config.toml
model = "masked spectrogram model"
dataset = "babble in 24 made-up languages, each with its own sounds, syllables and stress or tones, from a formant synthesiser"
train_examples = 39062
n_mels = 64
hop_length = 160
input = "log_mel"
win_length = 512
method = "simmim"
mask_ratio = 0.75
loss = "l1"
arch = "coatnet"
norm = "layernorm"
norm_position = "pre"
hidden_act = "swiglu"
mlp_ratio = 4
head_dim = 32
fused_qkv = false
qk_norm = false
layer_scale_init = 0.01
parallel_block = false
inner_norm = false
moe = "top_k"
num_experts = 8
moe_every = 2
expert_mlp_ratio = 0.5
experts_per_token = 1
shared_expert = false
patch_size = [4, 4]
conv_stem = false
depths = [7, 7]
widths = [96, 192]
residual_init = "scaled_by_depth"
optimizer = "soap"
beta2 = 0.95
learning_rate = 0.0037
beta1 = 0.9
shampoo_beta = 0.95
eps = 1e-08
precondition_frequency = 10
max_precond_dim = 1024
one_sided = false
adamw_lr_other_params = 0.0029
max_grad_norm = 3.0
cautious_weight_decay = true
ema_decay = 0.995
max_steps = 13200
batch_size = 128
epochs = 43.3
lr_schedule = "wsd_sqrt"
decay_fraction = 0.2
final_lr_fraction = 0.01
warmup_steps = 390
weight_decay = 0.09
adamw_weight_decay_other_params = 0.01
Rows from block 4 of a small masked spectrogram model, named by matrix and row number. Rows with one number belong to one channel. Each number is 500 + 40 x the weight over its row's rms, rounded and kept within 0 to 999. All counts start at 0. Numbers have three digits each. After the name is the row's rms in percent of the matrix's.
After each channel's rows are labels from the 100 clips, of 14976, where the channel reaches its highest value: "lies over" is the class under the peak. Only what is clearly more common there than usual is listed. The data: babble in 24 made-up languages, each with its own sounds, syllables and stress or tones, from a formant synthesiser. In brackets: how many of the 100.
# convs0: expand pointwise conv (model.blocks.4.convs.0.weight, 384x96x1x1), inputs 0-95
# convs1: depthwise 3x3 conv (model.blocks.4.convs.1.weight, 384x1x3x3, trained with AdamW), a 3x3 kernel
# convs2: project pointwise conv (model.blocks.4.convs.2.weight, 96x384x1x1, transposed), outputs 0-95

convs0.92 095:444503397476549500512495538523486475542452441525507492503519511505501448476485481505474446423507465432558581493550533550444528572445503563520549565499513513487531613477510470466512514485522505500450507461460524475518507587567510493497504513586472591531522493503476475507489526554471467561
convs1.92 089:496454523447434533469529458
convs2.92 098:383535449487541482467482444493514501495532544527530428526509530498484507523507525469492533451560487477565467501584580464480529540563536544544518515495483509446480571549498495473529440503500509513434447477453468450485456522475470537554596504517441569449498486528453509462547460466498484578
lies over: /ts/ (29)

convs0.116 099:510531515515433479489558502421474443482482452555513456552569490546422522522471508506526357520527481435519511448514521452589501491483507489542480514519536484543475524520543500538413459462491525437445541493445485480414468446465439459508510518542508511500535507497512554542496551469467496490
convs1.116 085:489505498506451492552591527
convs2.116 109:572519478547514416511500457474533537496458527526512520524575512514497507458509453447411525519549556489485583511500503558513485517514469449475491501460517520474515481429466483542476436535494519507493538517497518500435468536584474473448503454511489538422560504560383523544508580550473497431
lies over: /s/ (44)

convs0.0 098:490482502530486575524528525490473447535436495525472454493491461485505469578584512480520522474558550607514526440601546474545498456502513545502431492471466435522455453521510604483506512429476490435497516549515480520516513468500470526520491530514481425498479482526514510426538574535457537552
convs1.0 089:519510558508514530516594520
convs2.0 107:528498506469492481471477455496547501546469474494502514426496536524503474536409511487488525494433425526493509449498498505498509519548445570472578420464582503456475556529489435507440567459570510539503518521502442548478523512512530550470547493530548506541550533506440497547397473434537450546
lies over: /s/ (27)

convs0.333 082:436493496488506495528557439539470464440481502457437552518564499526554370488487531548492478437549428505534538502452530471545527520482443481514525487510533527542462531471516521599510526569508474592514519489493516473468521524532534533500488519558455512488535481490485489426572561571463522527
convs1.333 073:476536483499498462489436419
convs2.333 096:506474505506405502539461473453559502492492549525491421489477512520512409496459479507497508407487506516477580494552494461481481424496481489594464503472474547469492535504540466520457480582570507545501514419564490591478436531528547464526505516529555487492544513535537480559480548523470561510
lies over: /t/ (36)

convs0.138 082:501477549445479440510483559463504496494490515540543525411516453523486498496517561471405528523566493533497481461455534476547470557492432591443474538484609504454545497513560526508480536515476447529505518516469562492485490490463461557471487540521526586521551418529552514513475564472454493479
convs1.138 070:522571499526535464513572516
convs2.138 102:436531497528513477413446498465409463483506531492428548489541533505533532507401490531579457565453573479520518524482450450462553438558553468504551535511506476503539526494475529549553423535478576451490465475462508527490519548559506510445462517477520450520496535537508466497534481509512448454
lies over: /ɑ/ (31)

convs0.107 107:561430502531519486487473538447477546619517430408492492547537568460533478498513449596519548524511526515450496562520494506525463528528475503437500490531473533516536524560471453459493505529589499492488453579525489523500470518488435536441519504460488471479531436488460570517490498533453527443
convs1.107 082:471460472474460491526580542
convs2.107 120:461484380500513498461486448454489491572545453555486451482508522491536444487516491484489510468517535470510462443491459540469582504475451553531542510523528491533508447580528499486462513548518518561552457576556510407562521494514475485543494448479507497532498514513592469489514587434483561495
lies over: /y/ (32)

convs0.200 084:572522469522557449525489557487534549559536562457502493474489401569555496487478531508465401494503498556506551458515534567425522527476502507459491443487456494486472455540440496521477521525528510465565515458563484441408520531525563492482474502494509468499456497502543510430561504525546455445
convs1.200 091:500505457472501526404539519
convs2.200 099:515558493460519587511509568487478530458518415544503550442538544525484523451535436406517480524418448472415446466521557517495492501515512536470520477506480562508500535505504574494479504513510523424540506435546504502449558552479514490566496483514464511456478415531554556476480483565498526526
lies over: /x/ (27)

convs0.377 101:454540457549584525510478517613504513551555484524517490516551474468497583462452483485500559503423474515511500522518439499501441550511440477553452441557511506531523447465485523509523493473549578398533539479519489511510412531473485436524508494514465487505481446494512595510479480519565502521
convs1.377 093:482487498460517498521608494
convs2.377 094:500513540544553488539498536465484534424438556500537522466530499503516520481520532529489507548449502481542576519487429505530555500472536513565491539524486536415480520548484523564516473553503492497557495484531528525481500633471605493475518538449536468535506540406534551479566466555497505542
lies over: /ǃ/ (36)

convs0.69 111:466523545466501479489515481532526514482595515549572461478552419499534578494484531480458472502470561496530601473525503527528511489548462553504506510506442476549436534515499537566504511480464543486536518625443522453456581461493529489547447523471502511491436505553501545486499478552526449455
convs1.69 109:525543497499514507487604524
convs2.69 111:487475401547377564494470488468565464487492477465480508451495531508480499515443494554470519573413484474545475515465487436516477488540531456468593485522585455556517511538563424484548472479543518555493495502548492503483501502502520467451458561483521419489492537536516497506497453512556527491
lies over: /ç/ (40)

convs0.43 104:496492581581484551507429560487463497465562412555514553433530435523487427464514473465466500494537442559472483582486461525513408433513495490508505483521536477481554451511463509507516508449461537480497477479509500409547536449486502517483464534508493573470536516482490470471516512460486464407
convs1.43 080:473538510443560517461456540
convs2.43 095:556549479430433494522528554508479519420518537459497432560522544489503571529454488458561467465484516512458536465535500463527515440528481475555570504497485540485449516448535472458542460533528432476566449509482480544449530532491494502497488449479488498482466466492471480553483458524465609614
lies over: /aɪ/ (26)

convs0.50 111:511457527510498449537519424526528429482520472470481545489557588572596505521523445527477491513519497537473475539505526451523493506492499479550474473509429539488563476452445526542508530484458521417487448466492502577523541405515576559532478498459523501554532470478504575474537458471523514428
convs1.50 091:497467495503496577477444560
convs2.50 104:477568530525453448465485522529563565529379526486504466555484473499468510556553597495523513505559532529467427429461451542529501609455482517540442544511447457558488491504544511485495480499450500529511418506486473493508483532488458473479495483441494451500475502486495530471549493455544462565
lies over: /p˭/ (38)

convs0.46 095:566526543537439479459460496454458490527442539527554574553474540410525478427542481513496489483387588443461472511425520484438515479489551464509468482474506505459536549511459477537482451513501525526499517513393509471483520584504485480441498495529564524478472469457463485453489480513504483532
convs1.46 070:459463544500482526472416523
convs2.46 097:499543499526477461508493550516497472480500546451544540508528456541485545532481391527536521469534542561515460528563486486495379495498496536462426437506490518564510430491467447478464413491524489511502558508484528501542522526483514476425558495456548536478507546585540495426466521575490507456
lies over: /t˭/ (32)

convs0.28 091:472445462505501520522486515561484457445578493504506521553531493455463439505472525496433506500451510522420512557494529522427567460536449498498435540485537475436447489586537519494520518493461580481484542542487536484522509479506533511378510522500528494502477462445529558464444524457463490399
convs1.28 111:514590516506494490446463537
convs2.28 094:493578449508489483521462509427491529552532499491577461536500521482462481531474522576575466489563472439470564547432574524528468480499493472456545497486544500513506475535459486520496544507445512530481391536514556419494556466555463441453545473507472508502501558470530481453491593527485481465
lies over: /aɪ/ (25)

convs0.164 137:517383531569518449451491490539475551492514507575495485529514505496530458517514479609503433480536492502525510493462502420477492549503410556421503594467456492521494491493506505512533485532501564521461435495447428454519515446440528508505458512538470523472512520511451447550497452472571488513
convs1.164 090:507579527498528510495578518
convs2.164 102:510491527510489474507477493568551477517496450523506463504501500469490496547530514452543586544447400491520455508537525449507490466539503565377563511516490442455524518442443546482561470474480552508473483533516476540495483483471561519496473516482477538449477561549488606530445451468555430476
lies over: /h/ (55)

convs0.118 117:482501474499514483471429470510535536529563522463481494507455473490472527509551476529564491543469410600420511404505448531523519526462509466467533493522495566507558483469458500505501458624498559462541489501516460487478556560541515539480511548523547405438520510468554482448497536487529490498
convs1.118 076:582444493496505486455548500
convs2.118 113:542500503456487535457501572532505427516438455495471485537495473509514498496472481567457524551503540444578519541511497484463498456519532495439527519505515385492427472444475516472527528508503514545523577367534524469460455548418505488520518466569536441577522502540500533534516519532511480495
lies over: /aʊ/ (40)

convs0.364 088:410515539458490536502523622510537528473445560498452500481507551486575479518522519510435508464454480529529540526429500482542502518464430529545550572522496497470546495487511529584533567532498493538528470499589493458524506502479464482437582537463561555524446474511547444522500504481511535487
convs1.364 076:493470435455529474550556504
convs2.364 092:416489488489561478582538475519464477574473533482524492568506536562488551444482499555504440491501582501560428538496448507515489467565509486502502505484536549539506405560521420508534519525551432456501467537449501513532471535502425596475466500459483550533529486459485541505488513535481521501
lies over: /y/ (30)

convs0.22 093:446446560613485557462492537438488554503550488515419532459493502506447474452482522511506504475464505472493572534537492599530516445472433513490508501463534525522535506523558519547489494576493512556556526492502495542436517533482565503522518486563554558514546466448490437484557469482574487528
convs1.22 128:446507504465524488427452458
convs2.22 090:482485519479510449461584488494532453524451460512462443520547573496501500461479447503566555454515414455536413486548493586512519500506552479499512531478506438489529513399438510524504498517460551438539469449564547580540504501521477528468520564534491504477581463549521500499465487523520550490
lies over: /t˭/ (53)

convs0.27 118:507480527441505518497538508533513483466550510564526473532572478522561551507490500455447509516503504532460547517548552458515580487543438562514472511503488523481471486458479560491524557447499646503508416538521450508479447484488534526512525495483483493534484524540421589552420452526525446487
convs1.27 102:512616485496481501496486500
convs2.27 096:508474470554526515494467470473600436452466486468489480505475418524542504540529465531452570438552513451451455422515589465535470504502494549477523481514478460524528458548380504522505521499480502505517520527510525498543469450535532568563437492489421501452524483544515525522465429560520483484
lies over: /x/ (36)

convs0.332 096:483441545492453476536447515524512506422454394546465503578549507516497429508578495485473433433482516499506498535458498495542468444440501515514552553497572437463533462455543512515566563491482536547473480499492478498509513532512439565495554489527567562489507458541492458484485461447481438474
convs1.332 127:484482526454483562503559441
convs2.332 112:508463451518459478523551507496505462523544438604515548491493504548413515442531469430528570502509471574459507457440562492428506411529462517570499468482502584474434536531463537489451505500528517525505468506538538525552513508461582459508508490491472432556532473526541546519506523497492450514
lies over: /aʊ/ (26)

convs0.305 117:456467503490478547566467483454444447516534522500474455532461472507484454541544531452560498532446491573499443511490491511504575522518466457576489492520494484516485557509501554495491410592483556460475450480498483432520521551412488435431508532520470412532461455443459469504510534449530516535
convs1.305 107:577495486437471479515446502
convs2.305 110:516485535501521573448538493381472504537491563493500504542463489428489470537493527526422520581613543485512540482543530467503491520478486470439471528480463424566416503472508540465462534492464527523528544461545577541513505491446506471481530470527538444553491527504454532545491554468504532535
lies over: /aʊ/ (33)

convs0.136 103:406560471493428580420531490497532468489470448466501476535572448419534430518552507462446515500451534504523464478498510523547488496543493512457504523507481440483522536442503493441579441536485521509496473446533416477469455573537492524532443453507510490513533514486553481580515499519491430498
convs1.136 076:488589452467472496492457518
convs2.136 100:486522460450423583426590531495541526580457474482500520515533487482471402549515480552433556433446431438521457547502527446535446487491496504478474509493479548468482534412505529495491505505476481523521504428519505516448519514475527551508505447565512472567479487507488492527574522541453528496
lies over: /t˭/ (40)

convs0.247 090:445429464541513529494546563540499445531451441500529510482502486445509454459445410525544499523512441465524534554517512507464497507506452581510535483512460467423457597507521533520479414485506468431539457447563507492489532530504479527517504539437531505502517469580438457510535483481574541531
convs1.247 095:571487480429475483481457475
convs2.247 101:476469389495471477481424480483568454492440508490529536551510480521448469500520540489586482461508500534541545441525502529492484467415474562523499504475437524454539505496483536467517403527534499432503482476527411425549546536556544538459534431514544495507545502474511518483544452553511472492
lies over: /ɔɪ/ (29)

convs0.13 105:483427516571472473566600506509515547514535465532517495475495505502548506464484601548505533492550553548551502432533488478509488477545499505473474445496483452488494544515469448536528486485525523478503616482531530494534504459544511601523493483546543532484399421545514523513489508439561475533
convs1.13 091:503533476464569504461564469
convs2.13 112:505565511449467521465448539507556456521515517486536436528494523496511515508528409469540505475469441473434531484499554520510504437486407447489550503537458538501521486486562563417484403474493463508461435521497425472417481453549503434457477506541436504498576502522528488501470512533522540469
lies over: /ǃ/ (79)

convs0.72 078:510471555542514471545511527537568471511452481556511420436579497471496517612504495496522570536446477505540466470501543519528555585524457570517511479562508457453540488508568565494513457511475441556543541449497484521518478506503509432483448522481464452483494408480552528489465519484534543500
convs1.72 095:512496500461520520475441412
convs2.72 100:512496500479527525455497377503495522492491453567511456575557484492515499530437458523517493433551428481470494478506445454534512536432532512533432541487457484624482494532523514477456502479556525478506430466515521495550539452471516530442488462460505529478448464448548415541493453528479503540
lies over: /ts/ (62)

convs0.368 106:601456502487462434577534482505510578450510504552461550455548516508418496568466479527524428487478439535461481545472539438523478518472486480564497526498553535533526452466489541554505518452528488496494470497509471413448456397469444518501484545471523524462517525448483509430535512462508515468
convs1.368 125:518493490488477529441593484
convs2.368 112:525489381479540500534535561556428527571430482500500487498472460470492458508487443560522509456486513517394444489476515518450470462532471476505478483525553606524548509503455518501455533501535541460529505551503533484550552471531482516451484487530524519478513511432537519528507464583464594532
lies over: /aɪ/ (34)

convs0.216 096:447529489425466534471511477525528517516501516552510499514596544472453456484493531535490403504513467493474439541518515504516488536527500574565461483520588434497590522496527558449584501509498467520544553448415584537533458453500455546527531469509488567520535458483472499484505519542492538465
convs1.216 083:447437475495524498545563521
convs2.216 116:495504546481501490486493511442522451511526508509483515518437480513574537471401510441474468543528522588533460507481470510539496528523534535506539491466500480501532481503460462525523506535515547566569504495593470467464490478503561473441500461519486562495575533451555517637490475614545502491
lies over: /ɑ/ (50)

convs0.283 086:446473475467552498406516533415480500491424515486495512457545546557496484526452527545529462527434516517536496515431540500583433535555441513507517466504542507488539535526532520486488488482449430494526528454567475552514442508453485579523563463478552507536600513493429502523509531489486483446
convs1.283 081:550581487495490479461448520
convs2.283 093:460532450525500541506483461436564498457492558403486470499469573507511435554497465599519489472471548514445472538509518419610441493509525419519486506513495489505519516487496433497475537502529530467528516494589464454512515527571504576505453564511526483431528518492488506532503427509504502474
lies over: /y/ (32)

convs0.155 103:536446461441406537496514474484527460547547533435494469508546566519505483564509552544473494511534453507549461518528466532454526465471572522498525480508480548479507501417481481503609468487583524432553500494537469557558503523514512506514460463479580477505491465472493555480394557505460509504
convs1.155 074:503402465509514518489552510
convs2.155 098:436425535554517462491447425491465416433430498548507493518532492501561487481511447521454477481522498472546510450453519466530486491433505465561418546471453472473455437464520493521467511463459497509476452523459525371512514478559446570544514478519441494507474498503536489482549509500430499484
lies over: silence (67)

convs0.54 080:494490463444480471570552490510542504493515550493461497484524498470463507470480473507435458510485529481415478532528523444463486580457510523431478545547491467488453471483554503479504412488421509467498507521602561415472578489506549527477457423493464440535543495531496507619499515517517500477
convs1.54 129:459555495516592504479522511
convs2.54 079:537454526474507530482379464512502526537485493509548501434440557444508518517447500538481441518452518505530480499457523457461491502452495534458482460534550535510493500587469459482505466464497491504545487573580487563534456469488531480499469497508500457462579491485496428546487512536403410414
lies over: silence (74)

convs0.56 088:512561564506551470457524452505600485470525491538472609498483498544539525569542535513561472569466396523482488539542497424550601521494503494494514565448399489523468517472495515459466510488479492506526450488492476557509463450546504518473543478445503529518493513552492469520567487498526511518
convs1.56 100:542546482553498572468480472
convs2.56 084:484527510502436472431479541509487461468494512524521435509531543560446508483496579439520519468484588576437451471431493466526465459520512499527527517543500542452543537514567443451520520537482487475491493518547434447541493421526480493518546582517427495493471529450505474445492526448509409544
lies over: /ɑ/ (25)

convs0.329 127:534448480622502505526462454552485501495445512512523470554460515477524553485535462503496476532502519510568572504469492542499481548517515467502488513500497544483494445517496474626483547470518508400473465440565380434534477514473494561525557490520482468517468522452480454520525491555506485563
convs1.329 122:490603503486528497494544473
convs2.329 102:479514546563526470513484515525438488499455461572486533519410468473481547448481454443564496482563544492515557523401488502488499502487491511528454505424497455515452448456536516552559530407489514596511502500517544498507443587533538424535436495485505455472485517456490472470515514479480441487
lies over: /d/ (27)

convs0.59 117:483470534497519566495516482505479487529437417503463460547517472474457470557495518476568510483541489497522456486556591456469424543482455501493537522479494433497482427453505520445555537470506557433525498555475402471481522528465450521542555407528474464506461517542531506480501575537450560518
convs1.59 116:509542496520482496538602494
convs2.59 092:411624469507506559514512495527574451496510476524452435480424473497449561553466481518544573556423506507467509510503450528528434554524440554425554537474547454510495491505496454471526479487532528541546504506512467497486457527528495501528534510502452527501506525605477518476481520503492527425
lies over: /ç/ (32); /ʃ/ (29)

convs0.167 116:489434479522554498486501533463442524553528528531489511476540420546444572571456518480468470469589466456506439487544526470481542532480531539458516500402559496568543418533407523448576561478485511487478488495492509490530480493465476455560478468538476534508498528514441542449494509538454515502
convs1.167 081:480530496461534486440578476
convs2.167 116:564512465469515498527543544491625491504484478450476482540488516484508489471568447517472545458423454470505520512490551507555510484518481524532518502573479504461443551514526482408497425522488496495545490566468498484515438458459485535437576546520440496582516575483451544568471514506453460494
lies over: /dʒ/ (44); /tʃ/ (27)

convs0.336 092:538511523502502503481536541451508560392533541474504540493482493496465458551578538583513490543503494435480518497457479544517514472499503556483426501535494514498473451532479470445519482566520542605569513444473463532425505512459496482523485461423550591488489465449499491586466489519555476487
convs1.336 116:519532523502533499452426440
convs2.336 121:583506423520501494487523499506430468385446521520509515512514492498549460543449519460567530443441481512487480481546567484491438531474546466527543569487503467472500525500514530500431385449486535471486497490568531543498444422466475480452455484493473479493459477468477519494529567417475525480
lies over: /t˭/ (27)

convs0.256 102:574556540535498499536432550596503496505561541520523504505503418489506552485515501514459496524423494487446492536563486511467543451513491551507515499487526543529478450526493516565453485430553602487486551453438480565471490454511535453457539530453419474493479450541546579454491506485525514494
convs1.256 081:508565520492513505475422448
convs2.256 099:470474575521535455503471548456531428446481443509456419427475513506493517524434445499492481483553486538505482448498581555535477493491524542499472539474552488519556546457558509492494581509450485531546488540564576413516491417519542507506493481516511551438563465488508464548544523458477484535
lies over: /s/ (35); /z/ (32)

convs0.99 095:521460406472505546461474448528528484499522513536470481552460508557504502539511506439531501559571439529485500459473473520433476493497542553581567497466408493518478534502469500482514533444493488456586514489473496505502542508522416630435519548477518514422472475548502512554514519478504536476
convs1.99 098:504537483497568523524581521
convs2.99 089:479461506496515524506460571515534507428444548403551490550446607420501502457553514498446516455514516503533491499543524417513560469518568412533488508532577517445511568510535513465499446523511487567519478565502503477482534482554522503517534432451453483485459549491480470516495512515494499447
lies over: silence (58)